A small image VAE, trained from scratch.
Data: trained on numbers of one to four digits printed on busy colour backdrops, 73750 training examples, 83.3 epochs.
Rows from block 0 of the decoder of a small image VAE, named by matrix and row number. Rows with one number belong to one channel. Each number is 128 + 24 x the weight over its row's rms, rounded and kept within 0 to 255. All counts start at 0.
After each channel's rows are labels from the 100 images, of 14848, where the channel reaches its highest value: "strongest on" is what is common among them. Only what is clearly more common there than usual is listed. The data: numbers of one to four digits printed on busy colour backdrops. In brackets: how many of the 100.
# convs0: first 3x3 conv (decoder.mid.0.convs.0.weight, 96x96x3x3, each kernel summed), inputs 0-95
# convs1: second 3x3 conv (decoder.mid.0.convs.1.weight, 96x96x3x3, transposed, each kernel summed), outputs 0-95

convs0.7 [179 104 104 153  83 105 147 140 117 116 144 109 121 165 117 164 103 117  90 107 137 145 177 145 122 121 121 142 100 156 117 121 111 113 163 130 151 120 123 174 119 109 127  92 160 109 108  76 138 126 157 131 115 101 162 128 123  96 127 159 136 146 103 156 135 119  81 122 133 158 100 109 102 146 139 107  71 119 113 115 149 129 104 128 101  96 135 116 134 170  95 168 135 104 105 147]
convs1.7 [136 139 173 150 122 175 121  90 136  96 136 111 144 156 137 125 121 124 116 139 145 134 121  46 112 121 126 123 132  69 167 163 100 135 160 156  90 166 115 149 122 118 112 144 130 131 146 106 126 133 118 123 130 136 105 111 137 141 126 119  88 107 151 152 109  77 113 124 140 103 103 114 139 118  96  96 170 114 156 150 135 127 129 100 140 170 168 144 163 137 130 108 165 136 146  84]
strongest on: yellow ink (36)

convs0.60 [103 125  90 123 121 104 111  92  90 117 125 112 104 113 109 108 144 111 119 137 103 107 156 145 145 107 102 138 146 139 107 105  74 182 130 145 129 139 167 112 113 138  98 113 124  90 143 126  95 109 145 109 100 135 147 108 104 113 153 107 120 103 119 182 125 106 118 131 131  99 164 164 184 156 110 122 128 154 125 103 120 121 172 109  63 141 145 141 141 157 152 150 111 111  88 126]
convs1.60 [139 142 150 165 165 154 123 131 124 125 162 125 147 139 176 170 116 150 123 132 173 102 107 128 161 109 159 129  91  84 155 120 159 122 143 114 129 144  89 162 148 135 157 118 139 141 139 142 130 150  73 115 145 147 128 133 111 144 126 131 145  83 130 165 119 167 121 164 108 110 123 121  87 133 114 115 132 102 134 115  90 161 143 103 155 178 155 136  79 130 168 103 104 148 120 144]
strongest on: yellow ink (28)

convs0.8 [142  92 127 124 137 115 122 158 145 121 106 123 108 113 120 118 156 113  94  93 132 101 130 114 108 136 145  99 111  95 135 140 140 161 117 133  95 173 130 169 134 133 137 110 122  92 158 150 125 103 116 123 100 128 117  72  64 113 139 117 121 112  85 122 118 117 124 102 112 138  96 142 115 139 130  97 123 136  90 137  55 106 124 107  89 104  83 149 127 150 204 121 128 119 128 123]
convs1.8 [ 89 156 151 141 139 137 114 157 126 121 112 124 144 123 131 156 110 118 113 150  96 136 135 131 136 154 167 128 115 129  74  99 122 114 111 120 133 124  92 114 126 138  69 115 118 175 106 129 144 129 117 138 115 117 189 160 140 183 113 127 118 149 127 169 155  77 116 140 140 135 133 120 118 152 133 136 163 150 162 109 195 122 156 157 130 123 128 141 144 162  98 137 123 103 189 151]
strongest on: orange ink (37)

convs0.0 [110 126 123 141 142 136 109 140 112 141 100  95  95 159 100 119 121 133 115  64 129 106 162 149 107  97 111 107 113 148 101 102 115 138 119 120  96 121 100 126 141 109  89 136  84 131  91  96 120 114 135 127 117 108 106 114 116  75 104 141  71 153  95 101 115 124  71 170 171 112  80 138 110 115 106 137 118 112 100 140 144 138 130 159 115 123  85 114 114 115 123  98 127 130 107  90]
convs1.0 [121  94 154  96 114 153  71  93 130 125 107 149 130 160 157 128 141 143 103 163 136 132 140 102 120 100 134  84 143 107  87 141 131 148 116 147 122 134  87 149 163 144 122 129 122  68 149 104 147 112 133 118 138  97 103 144 150 135 164 124 110 128 173 133  96 148  83 134 173 108 147 136  94 128 117 122  73 121 131 147 133 108 124 122 162 120 135 147 150  86 132  96 146 129  83  97]
strongest on: grey ink (25)

convs0.37 [135 139 111 109 154 102 106 118 131 117 145 102 106 152 126 126 118  81  94 158 127 123 125  87  87 102 128 134  80 125 134 125 134  95  96 113  96 128 156 132 112  70 145 106  92 152 119 105  98 112 145  64  91 116 150 102  85 106 144 119 110  71 103 119 111 141 126  84 111  96 101 145 131 129 156 123 143  94 146 119 103 105 126 108  84 132  90 129 119 120 132 127 120 122 129 100]
convs1.37 [121  85 114  98 117 124 111 123 140 109 112 113 157 131 159 143 129 142 133 153 149 116 136 124 140 128 143 129 156  94 117 131 135 110 136 146 114 123 110 125 163  74 131 114 115  98 146 125 131 127 114 117 147 107 113 135 164 121 113 125 122 124 145 138 102 183 110  95 129 153 226 153 129 130 105 114  56 121 135 103 103 114 118 134 125 108 115 151  96 121 139 154 151 133  47 153]
strongest on: on a plate (98)

convs0.42 [116  91  82  90  98 133  94  97 116 101 101 114 142  95 112 126 137 120 100 120  93 144 117  95 155 151 102  94 151 124  98 147 139 119 141 133 102  49 111 124 120 115  75 146 120  89 103 127 139 158 129 135 125 117 153 112 134 114 121 104 110 129  96 147 141 122 144 139 141 112  88 113  97  74  98 127  96  99 137 114 126 148  74  93 164 138 129 117 137 145 109 115 134 130 110 152]
convs1.42 [146 146 148 152 146 133 131 159 168 166 140 115 144 137 139 133 111 111 106 149 165 104 133 200 121 144 114 157 151 134 132  91 135 116 175 144 118 139 152 150 162 125 183 125 133 132 150 147 118 137 123 108 140 134 138 105 111 132  99 142 145 107 125 115 117  92 134 108 124 118 203 120 119 155 102 142 101 179 161 159 105 106 173 129 113 143 139 131  93 135 159 145 156 141 101  92]
strongest on: yellow ink (43)

convs0.48 [107 118 134 109 119 116 107 108 122 121 117 127 117 152 115 108 136 112 100 147 119 117 146 108 129 104 154 134 140 128 120  97 107 134  82 183 124  92 129 124 122 120 137 169  98  99 135 143  77 118 148 102  85  90 152  65  78 123  92 100  82 114 140  97 111 123 140 109 126 126 105 168 119 105 136 137 164 122 147 133 122 110 111  76 101  90  92 109 127 120 109 131 100 118 123  78]
convs1.48 [153 145 149 145 144 125 132 126 115 143 103 104 155 145 167 131 128 133 153 118 107 126 135  86 106 127 146 148 112  90 183 125 143  73 110 139  82 177 161  97 117 164 112 131 151 154 104 138 147 122 129 141 137 105  87 118  99  87 150 159 152 106 126 108 123 116 127 162 142 114  70 124 134 131 131  98 132 108 106 148 125 144 120 111 141 115 135 128  86 165 183  76 141 129 105 117]
strongest on: on a plate (68); pink ink (31)

convs0.82 [125  94 161 151 106 100 150  91 103 123 115 149 141 147 171  94 115 133 166  93 149 133  99 163 140 146 163 126 132 148 157 179  60 148 113 115 160 154 127 148 146 128  93 124 135 114 118 118 110 126 101 115 153 137 113 153 108 141 137 115 113 159 105 121 123 144 106 115 136 133 178 112 152 141 134 125 103 126 109 155 103  94  86 144 102 139 129 141 165 162 145 144 141 131 193 107]
convs1.82 [130 145 115 115 112 121 128 163 152 156 116 116 133 154 182 153 126 113 127 179 145 138 113 196  97 137 106 140 131 117 106 106 154 120 142 130 136 136 120 152 130 175 128 120 127 128 106 140 130 156 113 102 207 107 119 116 118 106 127 130 111 138 151  86 108 132 118 116  63 114 190 135 130 108 152 138 125 164 150 129 155  97 105 126 108 122 120 130 127 100 158 156 128 120 120  75]
strongest on: length: one (68)

convs0.10 [126 115 123 147 139 121 141  99  97 106  87  87 134 108 160 147  91 124 114  94 122 104 150 104 136  75  93 103 144 142 134 128  64 116 147 113 120 152 153 112 103 142 113 139 128  87 117 101 132 134 104  80 123 154 112 111 122 114 150 143 125  88 104 137 103 113  93 122  96  99 115 140 137 138 132  90 135 133 142 127 110 150 152 126  60 154 152 121 117  83  94  95 139 137  89 148]
convs1.10 [152 121 153 130 127 142  64 122 125 111 138 156 137 139  97 155 152 114 134 155  92 126 110 147 187 149 152 127 100 124 111 122 152 130 110 134 121 120 119 152 115 125  99 121 128 185 115 135 121 114  86 138 137 124 130 122  85 145 100 128 155 112 130 140 163 114 120 145 106  88  75 134 117 134 144 139 127 150 138 132 178 131 100  80 182  71 142 124  99 123 115 122  96 118 169 161]
strongest on: bold (72); teal ink (63); green ink (29)

convs0.24 [123 107 163 146  82 109 129 105 166 141 115 133 127 135 144 134  99 138 118  68 136 140  97 114 141 149 153 124 134 160 148 130 103 155  96 147 121  74  62 109 102 127 108 124 128 155  70 149  87 125 143 118 121  94 130 135 147 101 126 109 104 146 134 130 142 114 139 136 143 155 136 168  81  92 132 128 116 126 115 143 179 116  88 104 149 121 153 116 119 142 163 129 164 105 127 158]
convs1.24 [139 124 114 175 127 142 103 102 120 107 123 154 167 160  90 117 123 112  79 159 127 105 117 197 147 118 115 116 118  84 124 153 130 156 154 135 161 146 104 132 115 140 140 150 149 157 153 120 126 110 155 145 124 105 119 144 120 164 117 130 161 136 119 122 169  96 129 143 121 167 180 126 128 104 164 136 121 154 122  91 164  97 176 117 138 109 103 119 119 167 126 172 125 117 162 116]
strongest on: length: one (65); white ink (38)

convs0.22 [108 104 151 102 146 113  98 124 111 118 125 104 116 137 109 123  94 135 119 141 130  87 106 121 123 119 163 108  95 142 109 131  99  74 101 125 127 122 116 128 127 114 135 146 145  64 148 135 111 122 131 109 101  90 134  75  88  89 145 109 116  57 110 139  90 115  89 105 133 113  78 138 126 115 155 103 119  96 144 104 106 130 149  92  97  89 119 117 103 125 105 102 129 118 102 102]
convs1.22 [113 145 120 127 129 146 132 204 135 153 108 141 116 100  83 134 135 127 119 128 108 145 125 128 107  98 103 181 135 147 126 106  86 152 149 133 155 128 142 126 153 130 166 124 141 136 106 133 138 132 113 125 128 135 138 135 104 143 178 134 121 134 154 147 111 129 130 131  40 142 153 116 120 121 146 130 105 151 136 133 146 106  99 157  96 176 103 129 149  59 123 141 116 140 189 130]
strongest on: on a plate (78)

convs0.91 [117 146  86 133 120  95 128  64 136 113 108 155  99 105 141 109 148 129 122 142 101 109 132 116 132 129 113 147 137 129 157 127 110 157  67 138 114 107 133  97 107 117  82 165 108 117 130 130 110 112 133  81 103 131 111 106 112 108 107  92  79 108 131 110 102 115 136 104 106 156  70 146 133 124 129 126 135 161 119 141  92 115  86 124 119  97 143 153  92 122 145  94  80 120  89 105]
convs1.91 [112 118 112 125 130 150 132 221 140 159 118 155 108 127  89 127 127 122 126 141  99 134 111 143 122  85 129 154 126 133 113 123  87 151 156 135 145 137 120 144 161 129 184 129 120 127 117 138 124 137 124 112 129 163 142 134 112 133 163 130 111 123 148 148 121 125 114 116  69 113 145 118 130 140 118 123 125 131 133 114 146 110 136 146 104 192 113 134 166  58  93 132 115 143 201 138]
strongest on: yellow ink (61); length: one (50)

convs0.41 [118 142 136 115 144 144 146  94 118 123  61  88 132 115 192  98 120  97 123 153 118 106 117 135 145 148 129 147 100 151 137 134 133 112 127 110 102  55 135 122 131 130 103 127 115 128 142 133  95 107 139  69 102 113 114 103 104  96 131 127 111 129  87 129 131  82 106  77  82  84  97 149 118 113 108 126 135 138 180 136 114  94 123  98 115 115 110 121 107 129 133 128 121 118 135 115]
convs1.41 [144 156 115 168 140 149 155 142 121 121 139 108 151 128 113 130 114 129 131  90  96  69 145  89 136 132 134 127 148 153 141 110 121 125 112 142 127 188 127  68 122 203 168 137 126 117  90 132 129 110 154 121 143 123 106 148 119 115 143 115 119 139 136 154 117 126 153 142 155 123 117  95 140 136 111  70 154 129  68 152 145 114 105 121 120 107 105 116 150 183 137  96 149 142 134 145]
strongest on: on a plate (90)

convs0.61 [105 130  98 148 154 146 104 123 159 114 124  66 101 109 106 144 157 105 104  97 154 129 104 115 106 123 139 128 141 141 127 118 106 122 128 125 127 132 104 102 128 106 125 138 142 190 106 127 111 125 138  81  84 111 153 119 112  62 112  78 129 131 134 149 113 118 128 117 164 129 107 133 158 132 130 137 166 158  92 167 157  70 112 120 123 139 105 114 140 110 129 149 168  81 102 131]
convs1.61 [167 119 143 101 119 115 124  61  97 159 113 156 119 165 100 120 155 113 141 136 129 118 133 109 186 123 153 108 109 136 133 126 133 153 106 163 102 125 137 146 152 108 139 111 115 165 155 134 136 130 117 113 124 104 112 112  72  90 125 154 126 102 130 101 111 154 114 107  91 106 113 155 124 115 136 136 102 167 142 177 177 130  91 100 146  84 137 133  91 108  96 102 151 127 112 140]
strongest on: length: one (49); pink ink (43)

convs0.81 [160 107 149 109 148 126  97 151 128  94 127 127 123 144 101 155 124  68  98 134 149  97 148 136 141 140 128 116 127 141 118 100 128 124 182  93 149 131 101 155 140 115 162 115 123 137 146  75 137 138 138 128 172 129 115 156  93 119 129 146 138 146 131 138 143 101 106 168 185  89 146  93  80 133 171 111 122 106 119 144 122 118 126 115 133 130 104 138 119  52 115 115 152 104 162 133]
convs1.81 [100 120 184 142 120  99 163 119  99 177 117 102 105 135 111 115 118 114 130 115 144 125 148 129 108 131 139  85 119 149 151 154 114 143  96 143 147 128 135  98  73 132 125 127 124 119 142 103 149  81 150 168 108  91 114 156 156 120 139 144  94 160 131 100 129 178 139 157  98 149 122 106 134 127 182  88  99 153 101 123 157 116 118 150 124 110 136 126 133 136 150 106 141 140  72  91]
strongest on: white ink (61)

convs0.74 [126 106 120 160 142 102 110  94 150 114  91  96 147 132  97  92 113 116  99  95 122 132 141 157 164 128  90 123 136 136 143 120  85 169 130 124 114 149 152 136 140 124  76 105 126  94  88 114 109 110 152 112 103 136 127  86 114 116 117 117 113  98 103  96 120 136 137 118 103 107 137 132 132 139 119 109 101 140 117  87 103 143 136 102  61 117 152 162 110 102 184  87 112 127  87 137]
convs1.74 [145 123 117 109 137 130 129 159 133 157 113 105 154 178 136 153 149  95 113 168 142 120 137 133 113 129 140 149 137 101  89 137 127 121 163 143 134 118  95 112 140  73 120 101 123 144 123 113 137 113 117 149 161 115 109 155 139 145 161 109 105 137 148 132 101 170 100 100  45 138 162 158 121 126 126 112  49 137 128  89 119 108  80 151 116  99 139 147 113 105 117 124 131 115 121 109]
strongest on: yellow ink (45); orange ink (31)

convs0.85 [ 67 115  85 100 111 146 135  94 118  84 156 120 141 153 108 145 129 105  84 127 120 127 148  76 154 149 170 139 166 122 126 123 102 139  80 155 134 156 101 139 123 130 142 131 118  92 145 125 107  93  79  95 135 120 125 116  95 139 144  95 124 147 140 119 144 126 100 120 100  85  91 111 136 168 128 104 109 141 150 107 127 128 121  90 120 133  99 111 150 172 145 125  94 113 137 151]
convs1.85 [120 130 167 129 148 112 136 144 115 171 112 101 150 132 173 134 117  93 152 142 158 153 141 116 158 159 118 147 101 109 153 117 125 147 126 129 117 132 190  97  97  96 129 124 134 160 122 123 139 141  96 149 103 130 118  94 103  83 140 173 121 100 136 109 130 129 143  97 142 121 109 122 135 137 169 114  69 107 129 134 143 138 117 148 115 101 182 128 113 133 122  63 141 145  74 103]
strongest on: bold (79); length: one (55); red ink (47); pink ink (25)

convs0.62 [ 96 104 114 134 112 110 107  91 112 107 103 107 136 148 157 128 123 113 108 109  87 135 132 120 155 132 130 109 141 140 101 140  85 134 135 163 115 104 110 149 129 101  83 134  72  85 123 142  89  69 128 138 128 116 122 101  96 117 108 131 122 133 145  70 132 109 119 119 103  85 168 138 117 129 125 125  62 121 109 150 113 129 139 117  90 130 140 164 127 120 166  88  82 143 124 118]
convs1.62 [122 135 134 115 139 154  86 208 122 169 135 145 111 129 123 113 112 109 139 130 130 130 110 121 117 102 104 154 138 122 127 114  88 146 151 136 168 138 144 138 145 111 142 127 137 116 150 136 135 124 116 129 115 155 145 141  99 149 164 149  97 102 145 159 124  97 116 114  40 109 156 119 120 127 120 115 113 118 135 134 115 105 115 160 113 193 131 130 150  67 101 111 124 138 188 131]
strongest on: yellow ink (51); orange ink (25)

convs0.77 [142 113 115  84 121 115 108 160 104  80 143 119 128 112 110 139 152  89 158 134 112 120 121  93 130 104 143 123 106  95 150 104  98  93 101 123 134 155 170 155 133 121 157 105 131  94 141 123 110 140 120 110 163 130 125 111  83 128 156 132 100 108 138 108 134 121  95 109 121  94 104 135 159 162 175  88  88 122 125 121  95 116 128 119 105  90 109 123 116  88 122 171  92  96 134  76]
convs1.77 [150 162 115 118 111 109 134 161 138 120 150 105 127 106 145 121 120 110 124 104 135 116 127  85  84 127 138 148 139 145 104 100 147 118 112 111 123 115 182 125 128 113 120 124 130 126 185 146 117 132 125 155 107 125 130 102 131 122 161 143 151 138 118  83  95 150 125  96 183 130 177 143  97 158 133 163 136 123 133 151  64 123 201 144 124 120 128 119 105  82 121  82 104 124  95 135]
strongest on: length: one (51); black ink (27)

convs0.72 [100  97 112 117 141 122 123 143  84 164 138 140 118 118 127 119 117 137 121 148 130  81 113 109 113 136 139 108  82 110 123 140 107  97  97 132  81 118 112 105 136 117  85 153 144 159 117 131 104  79 136 107 153 114 119 127  75 126 136 111  92 143 112 158 122 153 116 137 105  87 124 130 100  97 141 138 138  73 177  81  79 116  81 107 127 119 130 134 126  84 148 120 111 128 101 102]
convs1.72 [164 138 141 124 123 120 143  72 119 128 118 137 148 145 171 127 113 153 105 122 135 153 110  91 106 150 114 111 124 122 153 144 137 163 132 125 111 119 107 124 151 105 107 126 124 118 168 106 137 160 150 103 155 134 129 103 152 107 172 129 154 118 137  81 126  58 146 126 195 121 111 147 117 127 109 173 140 144 144 148 160 166 111 133 132  82 187 112 135 159 107 105 132 106 129 103]
strongest on: orange ink (25)

convs0.80 [ 86 159 142  84  97 144 106 107 120 124 117 137  88 116 116 113 139 150 123 138 108  89 129  99 101 133 123 144 143 122 101 127 119 125 103 132 110  76  94 122  99 134  92 163  55 106 117 160 103  99 136 126  95 106  96  95 125 111 104 104 104 107 122 116 136  93 159 127  85 141  98 119 112  90 113 157 143 117 149 127  85 101 120 110 127  87 119 105 120 127  91 132  92 119 117 111]
convs1.80 [123 138 151 132 121 117  85 147 128 124 119  91 125 132 171 123 134 112 128 134 130 115 133 116 142 152 138 130 148  85 128  61 143  86 111 132  94 117 148  98 194 119 108 121 183 101 133 150 158 132 116 127 118 109  89 108  89 120 151 141 148  97 140 114 128 143 131 154 130 107 159 132 127 131 115 119 160 134 112 144 140 131 122 111 141  88 153 131  75 148 201  97 135 109  83 118]
strongest on: on a plate (84)

convs0.76 [143 138 137 104 105  98 126  79 107 129 132 149 131 122 140 157 149 134 119 126 138 106 138 114 148 112 108 133 124 127  74 125 167  94 102 164  88 116 107 130 106 143 126 113 153 119 117 137 139 109 153  82 137  80 150 152 135 114 100 119 129 130 135 132 112 117 132 147 106 136 146 131 114  89 140 104 122  71 132 111 163 125 165 107 131 107  65  50 104 169 137 150 113  93 155 108]
convs1.76 [ 76 118 135 132 142 127  96 131 138 197 144 122 137 101 183 126 103 119 136 134 162 150 143 182 182 142 155 144  83 126 135 127 141 145 111 115 125  97 174 147 106 129 125 116 106 172 120 145 125 133 102 124 103 136 152 117 124  96 107 139 157  95 124 132 162  98 118 178 158  83 117 109 121 120 128 133 123 112 118 156 127 136 132 134 126 153 153 150  95 139  84 127 135 151  88 142]
strongest on: length: one (70); red ink (61); last digit: 4 (28)

convs0.9 [ 91 115  97 112 174 105 121 105 102  98 133 105 134 136 140 102 106 135  82 129  93  78  86 102 115  92 139 118 136 127 123 105 107 123 121 125 112 149 122  96 105 118 104 163 104  98 130 113  72 100 143  83 115 135 145 114  90  92 121  88 105  87 131 129 140 107 104 104  95  92  98 137 128 150 123 106 127 132 137 117  93  97  90 119  84 113 119 127 139  94  99 125 121 109 105 131]
convs1.9 [139 101 130 144 113 129 144  89 135  91 152 135  90  99 124 134 151 145 156  93  99 183 130 153 139 138 111 179 109 125 159 152 125 127 128 130 137 132 157 132 113 122 127 132 136 147 137 120  90 150 123 146 114 155 114 109 155  79 144 137 166 127 122 115 146  86 138 144 149 114  51 125 132 110 130 151  97  62 130 129 137 148 129 100 138 142 167 121 155 157 139 128  91 148 179 152]
strongest on: on a plate (94)

convs0.47 [145 154 107 113 149 162 141 165 131 110 106  96  89 160  95 134  73 115 134 134 152 138 125 118  67 117 143 155  59 134 130 125 149 112 134  97 118 123 106 116 135  79 133  96  94 162 167 111 101 107 108 140 142 130 140 122 119  94 116 148 122 144  99  80 107 131 123  93 144 157 133 106 159 131 114  94 169 125 156 156 151 148 149 120 120 126 100 105 108 106 115 120 146 148 150 127]
convs1.47 [110 138 150  98 124 122 129 102 108 186 108 146 161 153 168 113 150 128 134 132 154 120 154 155 137 137 109 122 147 120 147 140 125 143 138 144 150 107 133 136 124 189 145 138 130 114 130 116 151 143 183 137 128 146 125 137 120 128 119 132  84 107 157 189 136 145 115 114 154 111 186 144 132 118 123  93 128 159  85 150 129 113 141 140 119 147 157 131 170 160 131 138 178 124 100  56]
strongest on: red ink (37)

convs0.65 [117  72 170 123 115 133  90 120 158 116  86  90 119 141  94 111 144 134  93 116 128 115  93 128  93 111 175 130 128 125 102 125  96 119 102 146 144  73  94 137 122  96 137 160 148 145 116 126 146 150  99 145 143 138 127 131 133 132  88 160  89 144 153 134 114 115  65 124 157 105 126 149 115 122 130 141 137 181  96 118 149 115  99 141 154 132  73 117 148 122 131 133 141 143 160 138]
convs1.65 [118 139 121 171 154  84 156 156 116 188 128 111 117  97 124 136  99 142 125 109 150 146 118 158 139 137 129 141 121 141 147 121 135 127 161 117 182 105 175 131 125 119 161 111 114 154 113 144 121 112  90 161 139 118 131 148 119 102 129 136 136 180  96 115  92 173 146 162  91 191 115 117 127 131 165 115  98 121 141 119  92 126 138 160  90 134 110 130 104 107 158 111 101 146  98 143]
strongest on: purple ink (29)

convs0.34 [119 102 112 106 124 142 127 126 118  97 111 126 130 129 124 137 115 116 139 115 157 132 134  45 123 155 190 137  88 128 131 143 127  46 114 158  87 139 152  82 103 108 143 118 145 140 107 121 125 157 108 116 142 123 158 113 114 135 126 125 125 116 137 152  94 119 132 120 160 125  83 136 122 118 127 142 122 115 144 102 133 138  63 145  92 119 126 101 122 142  99 137 127 107 139  59]
convs1.34 [171  99 107 147  95 100 151 134 135 111 137 129 115  93 107 140 130 135 112 151 140 131  98 160 119  98 159 108 181 113  86 106 116 146 139 131  93 138 133 137 180  99 132 133 132 125 127 133 112 117 118 108 136 124 123 113 106  61 143  91 145 163 148 100 113 115 155 129 141 189 154 127 127 117 137 152 141 158 171 121 124 118 165 107 109 118 116 123  99  78 163 148 127 125 132 186]
strongest on: white ink (38)

convs0.55 [141 136 116 107 167 123 127 110 110 101 144  90 103 136 101 147 150 114  88 144  54 145 134 115 113  97 119  81 108 124 118 136 130  96 126 127  71 115 116 117 151 106 120 132  75  88 116 103 127 144 142 159 129 108  95 125 124 151 109 137 137  76 107 116 133 113 100 105 104 141 112 133 139  85  86 149 117  83 137 156 146 124 131 101 113 116  91 100 102 118 113  99 123 117 102  92]
convs1.55 [107 138 134 173 125 133 170  84 112 110 134 134 107 134 119 110 148 134 150 104 112 159 117 124 162 130 117 130 126 169 169 167 136 126 113 142 140 147 120 125  91 192 131 134 134 129 115 124 125 129 126 129 130 130 123 126 128  89 123 135  90 130 142 131 124 123 143 183 142 116  37 122 120 131 135  99 188 142  98 138 163 148 140 103 126 141 153 119 153 172 106 104 123 141 178  99]
strongest on: on a plate (88)